config = dict(
    encoder_arch='vit',
    model='masked image model',
    dataset='simulated telescope pictures of galaxies',
    train_examples=97500,
    image_size=32,
    crop_scale_min=1,
    horizontal_flip=False,
    translate=0.06,
    method='mae',
    mask_ratio=0.75,
    loss='mse',
    encoder_norm='layernorm',
    encoder_norm_position='pre',
    encoder_activation='gelu',
    encoder_mlp_ratio=2,
    encoder_head_dim=48,
    encoder_fused_qkv=True,
    encoder_bias='all',
    encoder_qk_norm=True,
    encoder_parallel_block=False,
    encoder_inner_norm=False,
    encoder_patch_size=[2, 2],
    encoder_layers=10,
    encoder_width=160,
    encoder_positions='learned',
    decoder_width=192,
    norm_pix_loss=False,
    decoder_layers=2,
    init='lecun_normal',
    residual_init='none',
    optimizer='muon',
    muon_scale='original',
    lr=0.028,
    momentum=0.95,
    nesterov=True,
    orthogonalizer='newton_schulz_5',
    adamw_lr_other_params=0.00071,
    ema_decay=0.999,
    steps=10500,
    batch_size=128,
    epochs=13.8,
    lr_schedule='wsd',
    decay_fraction=0.2,
    final_lr_fraction=0,
    warmup_steps=210,
    weight_decay=0.0,
    adamw_weight_decay_other_params=0,
)
Rows from block 3 of the encoder of a small masked image model, named by matrix and row number. Rows with one number belong to one neuron. Each number is 500 + 40 x the weight over its row's rms, rounded and kept within 0 to 999. All counts start at 0. Numbers have three digits each.
Before each neuron's rows are labels from the 100 images, of 14976, where the neuron reaches its highest value: "strongest on" is what is common among them; "place" is the part of the image that holds the peak. Only what is clearly more common there than usual is listed. The data: simulated telescope pictures of galaxies. In brackets: how many of the 100.
# fc1: MLP up (encoder.blocks.3.mlp.fc1.weight, 320x160), inputs 80-159
# fc2: MLP down (encoder.blocks.3.mlp.fc2.weight, 160x320, transposed), outputs 80-159

strongest on: winding: clockwise outward (57); many-armed spiral (38)
place: centre (60); bottom centre (37)
fc1.229:492515428473419444499556534432511514460479475490542491535444415428531546527504493445469556492462519523488431467418445555476513542495527512483518477517532462510498546448523505465562428422497491487500437511505468524464480485534444474497445465
fc2.229:530424485560575444522503505446465501485504409510478518521448533434522478485447530544548514525541454470480528566490525474506449481551523536475478471462472521467509425494491568473525588504565510476547593489452458511492465476538500557512484493

strongest on: bright star with spikes (100)
place: top centre (54); top left (29)
fc1.181:467502515516484472505492433461487545487554498593575448463501522468540512484524516577485553546460429469477564613489527498473465457518514526505506518434473454497512407485588551493494466533454405466514497514519521485487560491436491446518463512
fc2.181:524515520482519484556453528464483478512451555454407488499570482507530534493486458445488400524556522480559463526505483479543524394514481519505448518593500501538518576476448500565413539507493561465520462521486496509508541445478515538501527474

strongest on: star cluster (99); noisy (71)
place: centre (95)
fc1.189:498551486483505460439469564468479562507465521488479529510469503580383560460460578503474453517456510524556464513539428518491443493533534532463490522507541465583535409471469469438514471532563519487506451468490479509456499507504500537527468438
fc2.189:573447528498494500558502540439468506529521517490579518496492501466469447418593519470511451517550531526541488518533526494469606454424409504507532514509439495464530507512487398533472528471550486483578549502472538554455534504505551566492505512

strongest on: lensed arc (96); noisy (96)
place: centre (57)
fc1.263:416473475476533579471554466511452504500535570522521485496455508511592470491496518539539478572515439532517498515510351508593544494499430450521488496487498490537498434444457527517541412605552505506504485502563480507484527521430465448432515459
fc2.263:484500538538483479504482490489541510495550493510474552532455504552447428517497482504554454548446511461535523412442524513560461476525547456471522534436471508488590537476576484463521514488583487485460485526443480495495501418493549449553442409

strongest on: tilted (50); winding: clockwise outward (44); winding: anticlockwise outward (38); barred spiral (32)
place: centre (64)
fc1.88:500491497527486448401455515519499527571472504541525541531487524404498504487447459551541505580490518502552471507560456551533515564625530468410504507509522482554440449451491465482506438420545552499531481507442517481411473536431519430504520502
fc2.88:470470532510542539554537510562479524542472467497512487433467504535431496544504616503453471476545525540445462571453508481461440482410477481474523488573469514421468473526491518520509500510490454431531565561487471568539559476516613576521523546

strongest on: many stars (70)
place: middle left (54)
fc1.69:463469502477468488526546480429488527461528472562527582488447508492462474463489434553445516496457495617515504548530524467522482459475522463503494498469499467512481465472423440462529524580444516433462510453493516457470470600505561500552517588
fc2.69:582515545432488485492557483566558525475472438538505532452522468544493513506523485425498474525477503485484480517480526494440519474461578454498531490522545451502509537570462546557547533590504465544489382524440568481433466442499490430491495498

strongest on: bright star with spikes (99); ring galaxy (52); tilted (39)
place: middle right (30); middle left (29)
fc1.243:486471546508516511552520516489498461481426499532457611513467516549464493547550489505473459471466543473480501527489479565507456468482552470472495476496507499529457573507509484480536483497477492508508501510508462502525521480442536496511626470
fc2.243:500459537453418493466491555488470521517517468521533512491545451483568493572489520451552426525479480513477445525490570404430529495502475475450586516507523504502473448469505466513516559478458567484486524510484442458468558480494448505480427529

strongest on: irregular (70); bright star with spikes (68)
place: centre (33); middle right (28)
fc1.266:537498571496508478396517513533527469500485522468507560490489505456496503505569475571530485484462493538526479391537460518540462531572567533519495575528491442465456416510498443531497523483503518494504488500514531530431468524438426534472457476
fc2.266:459422458538580470566465470554486520514545470487466504452489454562552501494502478497475520492474467533498568543500534488493498446460449451496486508471462537477513508487553474402567498497505443525522524419513484516557545438531504476504556489

strongest on: merging pair (99)
place: top centre (37)
fc1.206:462490531526526536580508490539523509454545506513491499491443533533569486552468459540506524529524529545457493477454525546508524505542543500532390410510580489458486498396486504453594440514441570522481446485504444476487460504463514465518522534
fc2.206:514511478475505454482500467493466494475469538503558487494479482503444580461541457533541502485498417449514500467429490508485448483484570476463461570436555476398507600577413567520482555501479490495454513568525531553517500469488474528487539427

strongest on: edge-on disc (45)
place: bottom centre (41)
fc1.85:609510519438476458520449575474527439503462480516507432527445511494442462475511475504478469492461533500488531464469463501527543499458472474442525460462502459486527518540528482458479551504519420490464556512508501494509484485551518528484464499
fc2.85:429440448534474601470471491493477563427536489511464555515522532482568481574511509479556528521526522430469457510507491480555479490567530503546512523538451529536450455508490491540494434521469526551482542460513481543534493486498447447534518543

strongest on: noisy (98); round elliptical (82)
place: middle left (43)
fc1.197:523515471578614554436393399498546532458517471535511408519452577487530475496490485502563491508509440440517468561458462455524550547371492504498470505474454447512501489516562470546495501492495452505490558538515469533489482538570419422542566551
fc2.197:471452505478481485545592560455533521547508502472524576504549473503544529449441526555525533520487546552529475457490455509400492525549471516518448443582541462448540474457428523520510522484537548526581448527527454480488520459499492559477390563

strongest on: merging pair (84); small (56)
place: centre (100)
fc1.146:485508536517478528541522514493457472569520560621494539476528505506514475472517550516478536524508512518456474422477472505461506522525496524516485529501526539524496421520515474514499435496463450426500482430429538603525512526580519507572518479
fc2.146:552519514514454504536497531546509472529492497523551455451520521497521453452495487399454473419499477531516476549584517472458524504460453548590469527498560456531497484513474500465565458514500480554563452414486486484511494514558502516546433480

strongest on: lensed arc (100)
place: top centre (41)
fc1.202:471416519546540478523479438488558495465492468494536458536469492489513546418558463496549576444564481539439503504508440448526469500500476461530470529551468447460471509472521536477541471545561527521460520473464530423626544473419443485555512489
fc2.202:522407532530524459539535553403533525431499502428495539478524516499525456513477520490539483560543557525582527482477497484538506467508523498490499498520405487434445518482515447498495538498514460554489402432499454479490544551588512478487530442

strongest on: two-armed spiral (55); winding: clockwise outward (52); winding: anticlockwise outward (47); many-armed spiral (44)
place: centre (94)
fc1.127:508440505531500464449505546535409486476493462464504457474409432489444593501466469538441377500478541518554513451481465484450474469476443499498585502510478519469522572548466480524549490490504521490463532523488450551553488505497489498436512493
fc2.127:474483467426514510513549414498515548509534438480485588490493529526503406486480520433489613533513462490496478489533504495494605509422593517460480469492495502485505480479615550510509439525551496503446467502558473511516546619485502449566502525

strongest on: bright star with spikes (74)
place: bottom centre (53)
fc1.55:549533494456520508397446509537482501532430512581500441478553509509593463442498501574471522550526528483471468502451426511469454535483501525439528472505459538560510482549454405470553507495567521514483492501416465532503493529458464540468467477
fc2.55:395487508531448459581458502479463482516481533483521534490557544541418550560497483536537528446539497554515489531489460494490489483487532541499507518538508497453508469524535505521434423486473435457477573514459531442499476495570530516554505541

strongest on: lensed arc (73)
place: middle left (36)
fc1.265:500436531556495463525556477486478456443505518512504530488393520436517438463446480477509435431498509509498542431453475486447551460555441486496406479557538481454489519510529530523544521504587464556518524438514464532541436465592476475491495504
fc2.265:497507481533591505499503452534464436459505470465557516530537551540517481490465512530509538525539474450500517497508499517488515506530479523527489532482438533514472511472491450456446481515389526471551473534509458469542468416482536583526491497

strongest on: many stars (60); edge-on disc (43)
place: centre (34); middle right (31)
fc1.258:404518499365552491623523445565524558540507444527518548506522469514455558453517479476512463535463524549478539482502514461480512476496493492488527443505568505580481529446483508430508454525419477485442575493476515509450488561498475409491453537
fc2.258:592461504612518561447480517500510509529534507482568461499482534542526445527512538518548458473535504457467425433518505496470459552469533548494479538469436469499467489447354510501465533475595530538568467487461506434501461406489501532485460483

strongest on: winding: clockwise outward (32)
place: top right (25)
fc1.172:514452419501438497469437512435488513484510462472552546520516501481485573564549434489408502519429488561496468528446539484491539535504551481523539509477515572483463502482544487503419492523517449567498464458502464471516573488476512493493575535
fc2.172:540488498512525433547474546449510560547498528419561487499540476586472569458508578476477494517528473417466487463459447541504476448541494478490452444461425533506489569545482571507572489507463569539550576474474464523521430495476472508419467488

strongest on: lensed arc (65); small (53)
place: bottom centre (83)
fc1.60:552452565532445412558393436444488451459469455492446530555486559581481490526560516495492490451466477492540485535487478499463530609453510562554505530485466512533498522454449508525490497459437521530467511449521568463443519576486460486500490442
fc2.60:467513493451553568508591547550520487470452473465568478451526408470510515517397500529464518479567528522496530427523468508535532400543440478479488460491566463439450498554540510549568494505513525542543508541469466489478498452479503527495491538

strongest on: edge-on disc (79)
place: centre (40); bottom centre (32)
fc1.213:573519504439477491552497461528504487552544481539502518549468471546415531483519466510494442508437512477477541445504457522525426511532560473473466480522481458532495477471482450520534455519506445456516535454561544452484476452501499459453530560
fc2.213:575472525474493447479474597499422466491448500509462449496539527553465456560487499552483566466448538513497563561551478531483521486487504517531505493495494510425468509534490518477490495508510593507472508539467463556500515455533494452490497439

strongest on: two-armed spiral (54); winding: clockwise outward (52); winding: anticlockwise outward (47); barred spiral (41)
place: bottom left (59); middle left (29)
fc1.98:467514440453544516414477482414597490497530517519514494450432464505530506506478450440519522493576466498491471518467567530470514512507507512566510385487504514520466521511477505555526435487527505484516526468492478471458505509500517549487556531
fc2.98:528528538482473457518464512474455512527462512511451500507472501509440451516542492539397543507480520510537544493523497412501648490465544550479435488504481485557479476467532499485546544577476488539511487462505466522519572597471568425520457481

strongest on: two-armed spiral (46); winding: anticlockwise outward (44); winding: clockwise outward (43); barred spiral (32)
place: middle left (40); bottom centre (29)
fc1.133:482434515590498573446440483527525516532514521447435541569486565504540489517459545474473483480487500559569473529502474490566516488512565518509515512536591515479534469492445558503475464439521570505465391491469541526532456510552428535492517514
fc2.133:484444527456432449566480540504526483461458524544478402475453528502523494474479506463474496523535555520415420531505502522505541588490470563538557431495466524504554543569396488554515513548522467424468536493475486545487517411458514517506460518

strongest on: bright star with spikes (100); round elliptical (27)
place: middle left (43)
fc1.89:492433413486495496514559542560481506541493500436491528539493455585523576572495478508531453480490450463520531522521531520452547541446523445480497450522553545488493464474540531542527517470534541469464489482466545511470512555545469470496496548
fc2.89:563453538535460484556509539478523508540461506550481547465533453547528498491459514490479520496506524551483484491466487426422447573504497430515511530533508419447527498426488510491526480486532465474558562469531467550547488524501540515556426416

strongest on: ring galaxy (70)
place: centre (92)
fc1.96:566491453455511563469442584495509479526499489520452472422501500503552541496490458541432506481533495481521432500488463460480506468503556469541609511481525479483488476481487497502567496508526506480494533528471519460497490494445575481515588503
fc2.96:444546487529531504543538460540409495527503530509450494583508517545459464499487505408494513538389519453516506550500570541471502501493453505550453571514451504467546550496535498431386497560439477470578509516524428550553484499490482578459467448

strongest on: tilted (55); ring galaxy (47)
place: centre (68)
fc1.312:518477464501498530502493520539500484574506504568465481572514513522539496510458558421535518451466521478476456493542580542491439554520465467446564523448588493507494470536471477472529452503484455463441455477493528502590548557469531527479562463
fc2.312:508493560551527479470538518507490498471458450453531489498521481504463473460406481507552518515560458468520564518526491504566557483562561442525491475494476554485477488442518529495550508491510511456537536560427517498432417531491507525481444524

strongest on: edge-on disc (52); two-armed spiral (47)
place: centre (96)
fc1.67:517416614478390546464529518506570505457504523502516509533458495473483516467494498474472534486502477468518516445575571488559574513404497502510533395553551553552479478507540480540504453433542532486465525446503423476473590495549507461491460507
fc2.67:481533459493549450554468574550480504532464476508492450481546584528528502475471530515472492521506602451502492570474467470482525579506557499488499488504500493423512540448537525505473508469425513452546483504499580495454447525473524519479452474

strongest on: winding: clockwise outward (58); two-armed spiral (56); winding: anticlockwise outward (38); many-armed spiral (31)
place: centre (100)
fc1.214:520501497521480435428568465469420485405498516419499509486473478535518539553454488492623424550549557564575490471449478502525513479526553513494511458474457474577494471530475481421462488513575491499493543549471460531500445533440512483484551496
fc2.214:517488528416554466479489525546499506444543517460465523465512516444489481531488548523402475536464504558551505485521542430522591443543496503494474521527458536460457526558471534488511478508449516544495490447500528540505526485491507515495497471

strongest on: tilted (79); two-armed spiral (53); winding: clockwise outward (50); winding: anticlockwise outward (46)
place: middle right (39); bottom right (33)
fc1.63:442478575543518534560488493536524514519470466524489503500554552432466564464451487553461586490477421551455452455456479530491460492538511558438506510454473453436506479516507487452523441495495475479547484534479541492539432444574469500518515486
fc2.63:548509533491487452485462454471522455424528450531542513455518520576486456494467519525526482534571533480536441503527538459428481486507524504468492494507529552563506516520455558516451461519451530481474515483601510534501441406459494478507493484

strongest on: noisy (95); bright star with spikes (52); many-armed spiral (26)
place: middle right (31)
fc1.140:505507450463469460517505536457522400450477518497511486492538504544551551564532536547460465514535455578435451484501478476557508481508502554550443515608490506459505468537509499481467546538414474495527490539524518531509505472523518496530454431
fc2.140:507472534541476546469458479563449556474516508472606462445510509518471474486495554473474444414517462475503499510521544524440477490450519419509466512415415479537540603505553483512566507466520517560527517482491509473495518476461484544493563501

strongest on: irregular (55)
place: middle left (49)
fc1.183:479516522492507489549485474551568578514454580510482546570471416461486473452486501479598505521626571521501493453501502486502530581510502448535492517482440503535450481462511450524496480542468412525442516550508524498518423549562527504486452405
fc2.183:531502481504578473417499479424438454470480464521516460405518507550616564499511534543483481546556490464496476583468524553503404503562497514458492482550495512463507573486525538440481558428522488542494456481465509527523479500528564508522535507

strongest on: tilted (58); winding: anticlockwise outward (43); winding: clockwise outward (37); many-armed spiral (31)
place: middle right (57); centre (37)
fc1.132:465461485472450423539547452470467550486478496514518470484482466469427483524426496447444514471484475569541479478491507454483439530525534432419530471497538391507519504431528463483550492481502523496545558550527537547470413485572507503493556556
fc2.132:518503574493516514497454503599470499529432437532427466536524458501535449531484523411508504471497521510541499518443553517531491454475430475495474424581505530601444572511466514454525525485493400530497480442486454531508482464605463509469443481

strongest on: many stars (67); winding: clockwise outward (31); irregular (25)
place: centre (34)
fc1.114:428552473518516560546528499531526438392499499594475398476543511501459511479496477520522537498449480548517580542463508449462512531531508495493524485470488409577534467403486453430527515492503502521502463451508474489487442495488551504493534508
fc2.114:579545486473465522474502526506540542550565450457547536521494525531497536488433517556444498504477551447553422465427455498504490517483573495470494471528450439490409446487479490519482529544488506516546502532511476502563502517517438575497448534

strongest on: many-armed spiral (95); tilted (63); winding: anticlockwise outward (48); winding: clockwise outward (47)
place: centre (92)
fc1.44:445524502501547468441531508467518477465487544479508510404530546543589561466453435535523453507441522479511503583466504541478428504480530491488526525494545436529507561508520554591553547484505523463546545482454507506511415488520439533456503485
fc2.44:539511518506463524565504504484527540514463433509460485528569456484463453499554517454551527503490455460486517445529452521543489499517509497446351402497503549481556474577469509499381455501540467526451500494510517498504582530464553492492476445

strongest on: many stars (77)
place: bottom centre (47)
fc1.255:513555464543499477556473416494621488468538428541439411428492504483500438474514495522561487464517477513495503542480567483464496510528569465618501483468552483495508479527469539469511457490513505464410456529501587464500459512449495472509539507
fc2.255:487524467537497518462489516533519464535451501456487464486456546492492469427454528530473508517543476531468503439545463504533478537495446510446539545510544461441470514493535445532498544501488500569559424525518498479510471413475536517486542555

strongest on: bright star with spikes (52); irregular (31); two-armed spiral (25)
place: middle right (34)
fc1.248:578538483499511503525523482469495494488454537507539483518534549456467463461443523484567466413491491519515506475501565451504414466458551531490473496505489483514565481443481457551474617540460446555483547478508501467512521506548435388534536561
fc2.248:427535540495453465504464558524573456524591468494537517504462510514551525491530500493483453553469522490492495499492442490522537561524574480468497434495538417497457479512490484531410500553496433564483470494535567534577489504495552537525474549

strongest on: irregular (100); small (59)
place: middle left (29); bottom centre (28)
fc1.152:468569483489517579417509513472538523458508545449490496528532436499481525432536497531550444512521500501488507480569505535529452520434493493508461468458457488478482449537541452499550509512432428534439511501474572468412521575474520551481580474
fc2.152:530543444470503467500520424490548429437545517440537559532494446526485525520499520538481494513537555471587478471456583495516576492575506450472544532453469519407463488531529490532553512536494470528543514523544542529518497417433496575511487513

strongest on: lensed arc (100); small (69)
place: centre (76)
fc1.299:478491534561493495584497481530512542502494554492478483471537542546585505466550503512578545476464476571405491541504415463532521482556494415486527571490504497489433465479579478522489432536513470501532488545495524487518525455481482469436522435
fc2.299:499525558531512496541490541452541515441503534451503513536485496489547481451439487459530474494510496437520484455463554523501503560497527431525518479489495503492501466428555462478516562499510407494474411448515541500446538463588529457523561474

strongest on: tilted (54); bright star with spikes (54); winding: clockwise outward (51); barred spiral (30)
place: middle left (63)
fc1.157:514554443504454503465461433509528561477571566491503457508474494522511467517510489523528512574534551524426471529533516462491470483491481452577543410511495546543511490479487515495480511484483494508475480534476445444515442571461502526497469447
fc2.157:551527512435587565523509496488533495472422469553492510494511485499528427500549513542472574499459474525520548470517477495504536474455500592443451518416537486459534544543534470495465550487496498466562513489442552424522517431530502496464509482

strongest on: ring galaxy (70); lensed arc (26)
place: centre (66)
fc1.42:530585537517506460493422539504504543472447468503503448491532488534515508407473476469434452554471511543558499509492442448464503513544532483447491477518493588463429508510499479536488492463523436493515537536459507496576447518497537469469485424
fc2.42:431399474588474579465546525466439449512518543542510506492505533482534493553464545492515513487497481482487441559532481537528503465464495476440493510496558427547520502510532499522428461497485513463502474513583500541456550488574449503502512513

strongest on: noisy (72); tilted (50); winding: anticlockwise outward (34); barred spiral (31)
place: centre (57)
fc1.97:471493482504501498538480541475536491499498500535507434423490541523533515504429489532496517484460555538488434465456505500474527474530495470476452498489504420456496440493431548465485487510470587524561474454383476553497511505466588463527543472
fc2.97:479513501480476539478530523468523479450587560474500495605549506504501562472546437454488548577499539478461527538534506520522474540496505508484562543476470540426514469480466502504441553470510509553492458564479517470508476472548496485447463490

strongest on: bright star with spikes (95)
place: middle right (55)
fc1.296:465487528505522549408513529511486525505454520587476502529484610484499481426423511459551520560448487457525527467503512493488523496484494494521437444506526530542565578440535559575485459457587508504525589563522511482503476480465509448498556517
fc2.296:521482484534557466532454505566490509529578482478560478537525501574534465487523532464443518496487558463527458439557484530470460432536476437495495473403438506534428525511513489464562536528424535554530551410416500457548470467485486558459487451

strongest on: star cluster (79); noisy (69)
place: centre (100)
fc1.188:513538470520486486504488486487494567542450507447470547404451485553422459541430531484500465448543499482637477502544489555537505453573536549502468396578523459609543513601427548494511481497490550502486477435473474544482533458453473497559504509
fc2.188:477471536580464470550542487532526482494458471516472525532513444498555464487519516508447411547462560499467546498500472521512487513537508528486471523469399553417521473504569492493492554467481505496529404461469563544543494553517515570482486487

strongest on: star cluster (68)
place: top centre (49)
fc1.310:549504519529442440594370518454497486514503528499460535513514529573419492534555519493490478550436501512511462508488495474471458615458514480551470454446492484516497534417505522530484510461458533542535558464529566446500514572504495534500438431
fc2.310:508492461457639541492578502530528517462492509533562474523513385406601507485432517509445472486512522486482506431527524475570526387621512501436527491562527495459499511526508471469560509547497469491463499527477426516491501486470479492497522576

strongest on: ring galaxy (84); tilted (51)
place: bottom centre (87)
fc1.19:439501459524485465514526427463564508486513499491418487439508497506484443521515448532514520532512553555508467423462465505537499513534605520570485465484493475527544487518562527471517493477443551489506455532421561487490535544502489458494455590
fc2.19:518493543468464544485548511487506515484514511543476500564495495442483461535535465500458507479491448450534509485516522508477527577507404480442463567567531549445460534468535490536481574423488477522591502468492477541514484495570484558449500469

strongest on: tilted (74); winding: anticlockwise outward (58); many-armed spiral (55); winding: clockwise outward (42)
place: middle right (61)
fc1.37:568471428538457566511484517471547504507473518515485477484529480458514517562480470460507463469441461542513501510430518484546474530450545556466525499525509473504435509459490546477490481527509487530485473514580402483478477435563469542499448576
fc2.37:472563577562544477488469442512510542461527511491513531510470500545402453469460535437498481494476549463525504597504452449412524503549477496455464447524496519520460542521520469461546494531462476559417519539415525517500477436566481480476547499

strongest on: two-armed spiral (46); winding: anticlockwise outward (34); winding: clockwise outward (34)
place: centre (62)
fc1.61:520489506500449564509580546469507435455535509497493560521492539429576479478453516485531554537535512531553492478501538502471452515519509530477502494561466456479486512529467480429548531535443537482473536473497498478506485433477471446468577476
fc2.61:492459535459570498432485485429488485487565536496564442472554500520604502525550495523557441509504503488475487529497492516547464529490539430527525526447516534498423478580515541519456559464483491471412483512518493545448534499497501466528480498

strongest on: winding: clockwise outward (75); many-armed spiral (54); two-armed spiral (40); tilted (40)
place: centre (85)
fc1.235:526493491575542483449503495549501500477476525473516484497480552537463528485460538522478412527455514441519480455400506492436549423461476437477591560542495461489452526458536529458471486551519511512503497454419497538496479517489547445506547507
fc2.235:508498467428550472475566467559524516540480467477476441561486586499518506471489527543489424491492497527512522490511436468601464536429560468491472531502464460526559534527518474532542547462569523547517488517379487481532561528461488490525472504

strongest on: edge-on disc (100)
place: centre (100)
fc1.143:475458507471541478501513498511458507493514530523532554513482518532488495491479449478497501535482493488448534435454531449520540557493530533460559518491516517562451487523552516538522524503533487505515484502534464492390505464565433477520535516
fc2.143:480521493398508503480462523516484549531445441472584494384561513521484548490448544545503459488490513505494501521515457483498522449472507422458577503512467525493495560538499491492457449479410432502540467520454548588588533559446568454510487465

strongest on: edge-on disc (100)
place: centre (57); middle right (36)
fc1.123:548593446483461554493520423583484511481492532545549531550517533476461510472539479510477467494478436565405480421538554506532494544506465500440534454488504507590466477509444541489488566445556449478445509513513507483496457510486527553494489469
fc2.123:474560469484529529476587419549477504499505484526527583538486513480528492531483476529520403446510451459484493512448538539450548535478539474485517498450532506523464476509539544469503568523492536479538561496501529498487440539569527515397450414

strongest on: noisy (98); merging pair (90)
place: centre (76)
fc1.35:486509496537526486491535540486507521430529501445494492422497525470569528527470489539521530552502542512551425475534523571470564597442490505499430490458496519458600415504480579462496497478496526476516466493493453484463468485557518493502510499
fc2.35:507497536470556480508516486553424515483518525514569590498517460524475584514538555480524482430540485480501538476483484462563438458550505513487538489583551475571409485505525450452429438606392563488512497506522523523545556489435491528508473540

strongest on: many stars (71); round elliptical (31); star cluster (25)
place: centre (77)
fc1.304:529495530469478460510458535502496512543457611523513475595516537496520482489526589475392445456547540519531513437538532539444468503486508504463495503479493463513528547503465512503445486504487471538453478536485442443524583433441541458564512484
fc2.304:552564519523491505457546391551461536498540397497433536527469476495520475542516417465564530526516470433514463499474554452523520429549495508529510485532506542483472437520582490477473510567482497497512458479494513609575467529537462546508509469

strongest on: many-armed spiral (100); tilted (54); winding: clockwise outward (54); winding: anticlockwise outward (46)
place: centre (45); middle right (36)
fc1.311:459526551590575417515537559421450497562432545513452473476512466492467484539512519546562424442520482549487493484454465527558553399513479493495552543492532478535437493523472522566470529491482506491517433481521466471492457440534462471501529524
fc2.311:550525511471449496482562471469509519468504457429479468421454476521515512511526494540506563569494544418504457514405532462535470425570500521528536472488486495462519478536504508476530394402587458547413505474438462553515484520481546422486486521

strongest on: star cluster (61); winding: clockwise outward (31)
place: centre (62); bottom centre (36)
fc1.22:586573462458497527556504506468514580481522540523443417510421537465507513503469534512505522500472534476478500535519446490527423579580526488451516423510522509493478556460470475479536603490499473495482505502529524528521504456435498511476539436
fc2.22:517502488541478551499489548507473531521546504496503500398542480492435546474533511449543489511549515525449506514526556524466486439552512532511449500503521477505499460462491518482496435474530485463495525535536583464552530547462440459497493502

strongest on: noisy (76); merging pair (57); irregular (31)
place: top right (51); middle right (36)
fc1.107:519549501498500555381519456434540494534489585462466503455525463583479447553475509543555492518451471502525492457451534468443488521537544448455458492448421545553443455545501503531587525518472527490510517465473531481491479468511474469468572435
fc2.107:501542515470492495569481446584421491489555508548510488509451504502517504504532519494455486508506490480553473535574418533536538501506512551536507469516489471446533537492548456514508443464503475547488545536501499547504548513461527476538500579